config = dict(
    train_examples=145000,
    questions_per_image=4,
    encoder_inner_norm=False,
    encoder_kernel_size=5,
    eps=1e-08,
    epochs=5.1,
    adamw_weight_decay_other_params=0,
)
Rows from block 2 of the fusion encoder of a small model that answers yes/no questions on an image's attributes, named by matrix and row number. Rows with one number belong to one neuron. Each number is 128 + 24 x the weight over its row's rms, rounded and kept within 0 to 255. All counts start at 0. Numbers have three digits each.
After each neuron's rows are labels from the 100 texts, of 14976, where the neuron reaches its highest value: "fires on" is the input token at the peak. Only what is clearly more common there than usual is listed. The data: rendered roads seen from a driver's seat, with toy cars, trees and houses. In brackets: how many of the 100, against the usual share in percent.
# fc1: MLP up (fusion_encoder.blocks.2.mlp.fc1.weight, 1536x384), inputs 192-255
# fc2: MLP down (fusion_encoder.blocks.2.mlp.fc2.weight, 384x1536, transposed), outputs 192-255

fc1.541:119134125123115161116114121115174104092174106117132106152119120122157119124144108142077139166108163154143142160119145131134162129125145119139091128134139138138127128138117096150094116129118130
fc2.541:137084146145130124131173125130084139131114137150121129109153149167130121131108171125144103146152118144155114086158176105130104148091111114164111131141166122122120132130121157098156132097124174
fires on: "tree" (100 vs 5.1)

fc1.417:153126163151092151101135141135171095122129123141110082154136116134122122118147123158126149105154127115142101146120104115136194148174163132109133137145119117106079131118160116136095122107123154
fc2.417:160106176143149128122135148086135123132104152142118150122188159136092132129102131098126107135145135157145121088137120079123108132100113102175129143125130146107136155146113125117151126112127179
fires on: "dusk" (81 vs 5); "pine" (19 vs 5)

fc1.398:165103134099095125169081153132176160102130133112164129136135121119146155112170120150160131155141172126144107117131134158132115110146127144149113122110111109100107176141103155139136106108142085
fc2.398:121077133142125135148175162121105088149110152143133150091147152171144097151108108112077123102118141126118144116159147096149111142060108146108107094127147113122127123130125146112157157111158151
fires on: "car" (63 vs 8.9); "truck" (37 vs 9.1)

fc1.570:153176146059136113163106120138122128088140150135130122145133165156120095120161131111174135162150155116134107138164168140077170106117142152094114122125098140128102108153128129123064161112112115
fc2.570:135092125140135108128157119129133108112110134128125095118177169144111139136095149126085109132156106169114164094109170113127094132091122136136100148147154126097146119132095169098153136132159139
fires on: "pine" (95 vs 5)

fc1.310:102121124101159132111137112150147156151128096133128129122085097126107098169089157122116118118148142131123150116145135142151086110126095166113121118086121198093114085110121142161118121133092143
fc2.310:126114146133137091140079110112168147123101124132111137106159135160115169132128128096116099124144095154132137111091154071130107157113128111151133155125150117102111141126130143119126155100142179
fires on: "dog" (98 vs 4.8)

fc1.708:164098101105107141129148141110170151100153134128120083137184169141140142138122115133143128189165186141122104114131149134143120099090139136120093121125113152190108161166151100160134084090178091
fc2.708:130090170140152111113162121165100109122103123143138126111140138124107112113083133112113129118125109137128136087168142128144143144106084136120099099127164137097152107104155152096145123123104203
fires on: "pine" (91 vs 5)

fc1.88:112123137122135142145077169135155099132161140123118149130081136153133101129140147103125147179108095119154129174138121106141111164138135156125108108070140157128111144130128135124058164118097152
fc2.88:113098166142143123125161109089137136132104122141108103125196173116139115095086131125099088123126136146133142089133147134142096137086125112158117136139132134105132130112117150123174124141133162
fires on: "barrel" (100 vs 4.9)

fc1.125:141143141074160114127131133139102171110130116121144133168110114126130115112172159119166134136154110101110129139076129099092157100106133116101089136117117095116094099136147119090103114071158113
fc2.125:116097157140128142140194116136154098118118115108123102150168169131103124139104149125065101138164126165125158121122194122118091137072147129108105150133163130107141132129118153099137141138164125
fires on: "pine" (100 vs 5)

fc1.509:147136157122136116140121121132180140134117123111128113133147125127113144106124145093125090128175121150117149145097162138136164126119142091131116117150112168106097140100144129131090151107110156
fc2.509:148087137141114138140167118142058102119123159119146173145141130113130094132125099117137170143128151117106133113179147105135106127129108135114130136110125081129136097163149129118130123102152128
fires on: "dashed white line" (55 vs 4.5); "straight" (26 vs 5.6)

fc1.739:161186104133159108164133139127124132133116118135092159120121110119114147119146122116143107072098096173100143127087151119102151130121098128131121110128152129165135128113124097101124135089118137
fc2.739:130091176170147144116129115098105094129099129110127130144164165150125130120131131105117106168142133140144093101138141084107133138090131074161154173099142130099147132135130148113153128121131138
fires on: "barrel" (61 vs 4.9); "dusk" (35 vs 5)

fc1.108:176136114105139146114128154133185162100095130142111142128148130124099130124122143058139125121136114168132134139117133127147137126135151097145148091140124174124129119109117116125104149093093083
fc2.108:133085144133139141145148104139068116133136174112140158133127130127116109136121113135152165137109154117097122125147159094138131113122113135132123130102128094156123125158167099112136112103170140
fires on: "dashed white line" (100 vs 4.5)

fc1.540:124149156120135171149119142143146148121143146071170116091115136143126125119140145131175092120165193099149110105130130147173162117149092090126128158060121123102150115153147161115140090115140069
fc2.540:169107122172160148109104115137120086148095137138116175097142096064159106110145094113107154085105088140120147144093131104160091154093102128125131132165130108171136117155160113120121155118131165
fires on: "barrel" (100 vs 4.9)

fc1.100:112119120130144136131130136146135157085138144101120113179101156159128112139133141131143137115139200111118107094147123182089130114123103130078127105135119113150130133167129093119111088122111134
fc2.100:123127156121121133130137143148135106135089138156103109125169176133139142120108127115110094122129098138165149129119145143127135141116117146133135127100157121103133125140118152118132149139185180
fires on: "lamp" (100 vs 5.2)

fc1.83:107129135129141125119147125094153166119163144109161121124104181139112133163171156126151138167150156110120103104162154110123136143140139114100126127101072151117131112101096144156077132131132147
fc2.83:125097164118129147135173123132133101124114130117134114137175171131139125138083119138066095105160118147142156117126166139134116129100101147133104146145133120123125129134114156120149138139150166
fires on: "barrel" (94 vs 4.9)

fc1.567:160140134109111098136100087167116110102091114136145168109109100129113153097141123120084127132115165138145156136097120125118160159170122160097135143124141138149125141150147135164082154099090141
fc2.567:128080121118127133163117151098119114140153143136113137118165195180151133131122104107120114140120154163158109070158203112094124098092106129133116175128158127143103117121122109106152109134153179
fires on: "dusk" (58 vs 5); "double yellow line" (42 vs 4.3)

fc1.3:125033143097147157108118134139200139112193115141155141118100143142117103110142139145114151176121121087115096139170129144142138160162183141145125086113086177110146129158127160117090148157138085
fc2.3:135104147135153120135160126112108078143095136134106111123182174141125140153107110124113112106130130140121145107128155104134077132075107110160122130127163138107124121108096127120179148129144200
fires on: "crossing stripes" (90 vs 4.4)

fc1.614:106142123138130144145111112110067116121151092140130103133133128180141155107089115165100117137125152097121112150101169124159116136163102155112104118136131133144099157160148102092091133146147136
fc2.614:109099156144153133102139158114092125130083121096129124137149101162125147166107125156151115156168208122139147103131123114154142132101106147108155150100086118159137101141119093146155115165102159
fires on: "tree" (80 vs 5.1); "truck" (19 vs 9.1)

fc1.585:117149145142146132086132174074137104152190116138147118110112120124129165116145136190110132137138105104148118108118071109094152119150116099142136151130148143108110161147153129134085129152161118
fc2.585:144093127156150131148167103131111082135108147126099145127171193166171124104119135105129154095094142130104130129094174133160128141089122137139115160158127135127113154114129134096160149127124155
fires on: "dusk" (100 vs 5)

fc1.685:115158177138148162114125118160138162145123107142118140096085119137147084142122104126111130100145073126132140153141129103127175136161145125090134106097176125157128109122105151137110153130123151
fc2.685:124106171155143127131139121090152109150092141141111115125188171137121134107108149113102104154127150137139145091134133104120093152063138119174121138105121150097131145136109131118154142139137173
fires on: "barrel" (83 vs 4.9); "crossing stripes" (16 vs 4.4)

fc1.381:154158140125139113153092154131132160113155153117158090141116151160085117126127139127127115107127147126088098126117119120082165125138111170122096147124114115135116132168170127118062120125124087
fc2.381:108102147130133145133165122145131082142088136124099122129150154119148154112089105138064107113134102165137169134103161138141091130108133126117137131149159135103139106109106168111170131146164159
fires on: "lamp" (62 vs 5.2); "house" (38 vs 5.4)

fc1.386:131170093159148156142112131125114107144087137133140086136118117141094176175122152066123120131129125137156111132085089092127114131107114107135101099168116133104124116091141123154144127094110103
fc2.386:099110113164161137116115147099131115140103158131134149135194137149151158113128128106138103120115110118148131105132155150084098115081104121111124161148107134126076109096151108124152140137107177
fires on: "dusk" (100 vs 5)

fc1.601:144074145146126170137129141112164167119149119148103108088106131111137149135134103155085107150135151132137148136073107125135119119105116107136095124125087114153162129111089153155108135153135132
fc2.601:126159115129150102164143161097095109143078148119152132145155124146109132121124139101138111120122127141148075092148151105099155112103114139096129159104168102091133103076183112092172087127119143
fires on: "dusk" (100 vs 5)

fc1.27:127088179145127135124128116104169094095090141138137108135074155157165115141111118148117134155142098127126153149149127092153109144074152121118131125127144163133159153122125140167151096152147104
fc2.27:101095142134121104123138149125109124114125118134129111120173140114129070123097123087134115138107125149124114103148147121124155134100108118133094122113143093079132116138139141131163164113135188
fires on: "dashed white line" (84 vs 4.5); "solid white line" (11 vs 4.3)

fc1.760:122177162122136154155110139119169141104118123137124122124137125119102184108127103101130120118136123120152176126102139135154143122154160105142117115124097192084115147125128137157099111089104124
fc2.760:165104145146120134133148125142116101128115163131152166127133124098148085148137109131140137138119139145100123131150133107150114137120110111109152124107124092118134097151143116102129121100147106
fires on: "dashed white line" (48 vs 4.5); "bends left" (26 vs 5.9); "bends right" (17 vs 6.1)

fc1.67:132153166144141185096093104152160127123156114167131104121125090132138069103161119131151124080080079147138143148120129093092148135128141111118142118128151139128134166122147126120118117111110160
fc2.67:164094181138145118140146135109107090130130142140098137144178171137141122127142159131103113175149162142127155096154116098145083148085139115166121125118123131109136115164079134118148108132137175
fires on: "car" (72 vs 8.9); "dog" (19 vs 4.8)

fc1.468:137153130124120167092080130133151161109129109146147151184108110141127125118147145120154085133113154115100112125142129177111115158131162127098113123140124120140119142152105118157102145124124065
fc2.468:156073136154152103123145119090150109127131155136118152069166135098146133112143111144126144123120131158150150098150169128125113103137145115153100123135112112128096094116110125067170069114139203
fires on: "car" (99 vs 8.9)

fc1.716:106148111070155141127073147125147173106166163139108136154143119134128140140151114095124099135108138097095145131118113127087131141117150123112105085136120142188119149116133136150090115159158090
fc2.716:154123157147105159127174109114103101144127114141123143096171163144165099113095156134114133158132162141156144107159180101144115156071095122135123145112130122109104117134117144109166135160129157
fires on: "dog" (100 vs 4.8)

fc1.594:127102127102136142180129121091114118112141145157114103143129078175128147170111130115134133134157161144133111138125123134112103140093173111113157139157158133129124119125092118128110163100086146
fc2.594:118101152162152147126168160111122110140108155130136128136170187167120117120102086129108109117130148121123134108125140123116087115100091148163127121127128116125090108137100098121144100118150150
fires on: "dusk" (100 vs 5)

fc1.676:152146152133136131137122130127195120099104120143126144155169114117093145130134137091121114117133109149136148126099139143144151116119147079148128113119087162111125131109135102140104139076079115
fc2.676:144097152138130133139144132116079088112116167125143153132152138115145104125133138114140143150143141122104123120170151104136102140110110128109128145095118094140141097169157123124129118112159150
fires on: "dashed white line" (76 vs 4.5); "snowy verge" (21 vs 5.7)

fc1.120:140141132145160140151116172121153129122128139125174129130123129142134119147149147147118155160136152094143139138134073121123133138166136162098118130088103151153119110158117114149142090132109127
fc2.120:124071189148166137138155124119133111143125125099113121124156159175125105114120106132115113088128116163146128113094169109097083147078097123169131132121143107096105117122140125124139144130176161
fires on: "crossing stripes" (100 vs 4.4)

fc1.134:143167167088121130114093112152169122147167125127123172064110102110126121136173134089098133085118090140113131125120142095122123161134132128116139084135196109153130147114165085147126142119108155
fc2.134:155090132126140131128168100102130112156112122150087103137182171112149116121087150101122139159166150100151157125133137122158143118107143112180090148133101165100122127143095171096128114111136136
fires on: "house" (41 vs 5.4); "truck" (30 vs 9.1)

fc1.544:126179113118159103116089116110144150128163113129145168104118122105127096149166133119136124120081095100131164137093147088097141110121175137120125126121200125162118145100104105126115079151116139
fc2.544:119089166141147156131163068119123109124105139107096079138191172125142103093062101112095113134135136138145141103118160124137112117085112107158136160114116119083116120124105154116167136123131171
fires on: "car" (92 vs 8.9)

fc1.439:160127145094119137115159099162132151140129071104148134111133131115143108145105133159138112095116142202089101114100115187111169126129127136089122130137178113092092107103113134132124105153127138
fc2.439:159117168176141146115102170101125097133116180138117153138128136124148107127190143141109108132093110142114095158134073122149090139105098131097122152129130149132140123167127092159108130089118133
fires on: "car" (53 vs 8.9); "bends right" (44 vs 6.1)

fc1.428:150168100088128129140137160137107158133142125107140117129149133165166123129168143149188141160186172106097132160122159146095158125109144142106112132164129126113082144135128139076133140099141095
fc2.428:129087165132125138131170099128136105143091122125126121127152168114128116122103145134072120114150130179130154125142158141161102134089125129098116148113140132117130102138123173118138107148168172
fires on: "pine" (100 vs 5)

fc1.717:156142130116151117146119114155134150089153126153136124174111150149164081091171136114161159158122125114115123127098124141072159107118141129119101126113125137130093125137182111096116098099112086
fc2.717:135108156126129124148173156112126102141109123118126097144153188138092135151104148131086098134149125149111152143121172148147111122080162147102104128147158142116121127104113159098154091150163141
fires on: "pine" (100 vs 5)

fc1.679:083196111113118100113132141128126140087097121145093126168110100130139126130126093116123135113113111123140172160140133109127124154152159109129128103122159142138086146156100157127127103139130113
fc2.679:139115150148132124123123145085118121118116145119118119116178152136111138128131124105137122145121126138151118101131145083107123128084126105170135131110176127123130132121112139102161160134130184
fires on: "house" (79 vs 5.4); "dusk" (21 vs 5)

fc1.641:166158116127054110119131103108188116171121103132124146134065056111128090181120124120148139134130130152114121141142135136107129141172158137150166097127111145121167147137133108138117142116144118
fc2.641:141075182130134128132128151122113092107122154132109127107201181145094128124108148093134134140120158119149125109142154167128164117094137138146097122129146131129079135130099135104159119102143173
fires on: "car" (99 vs 8.9)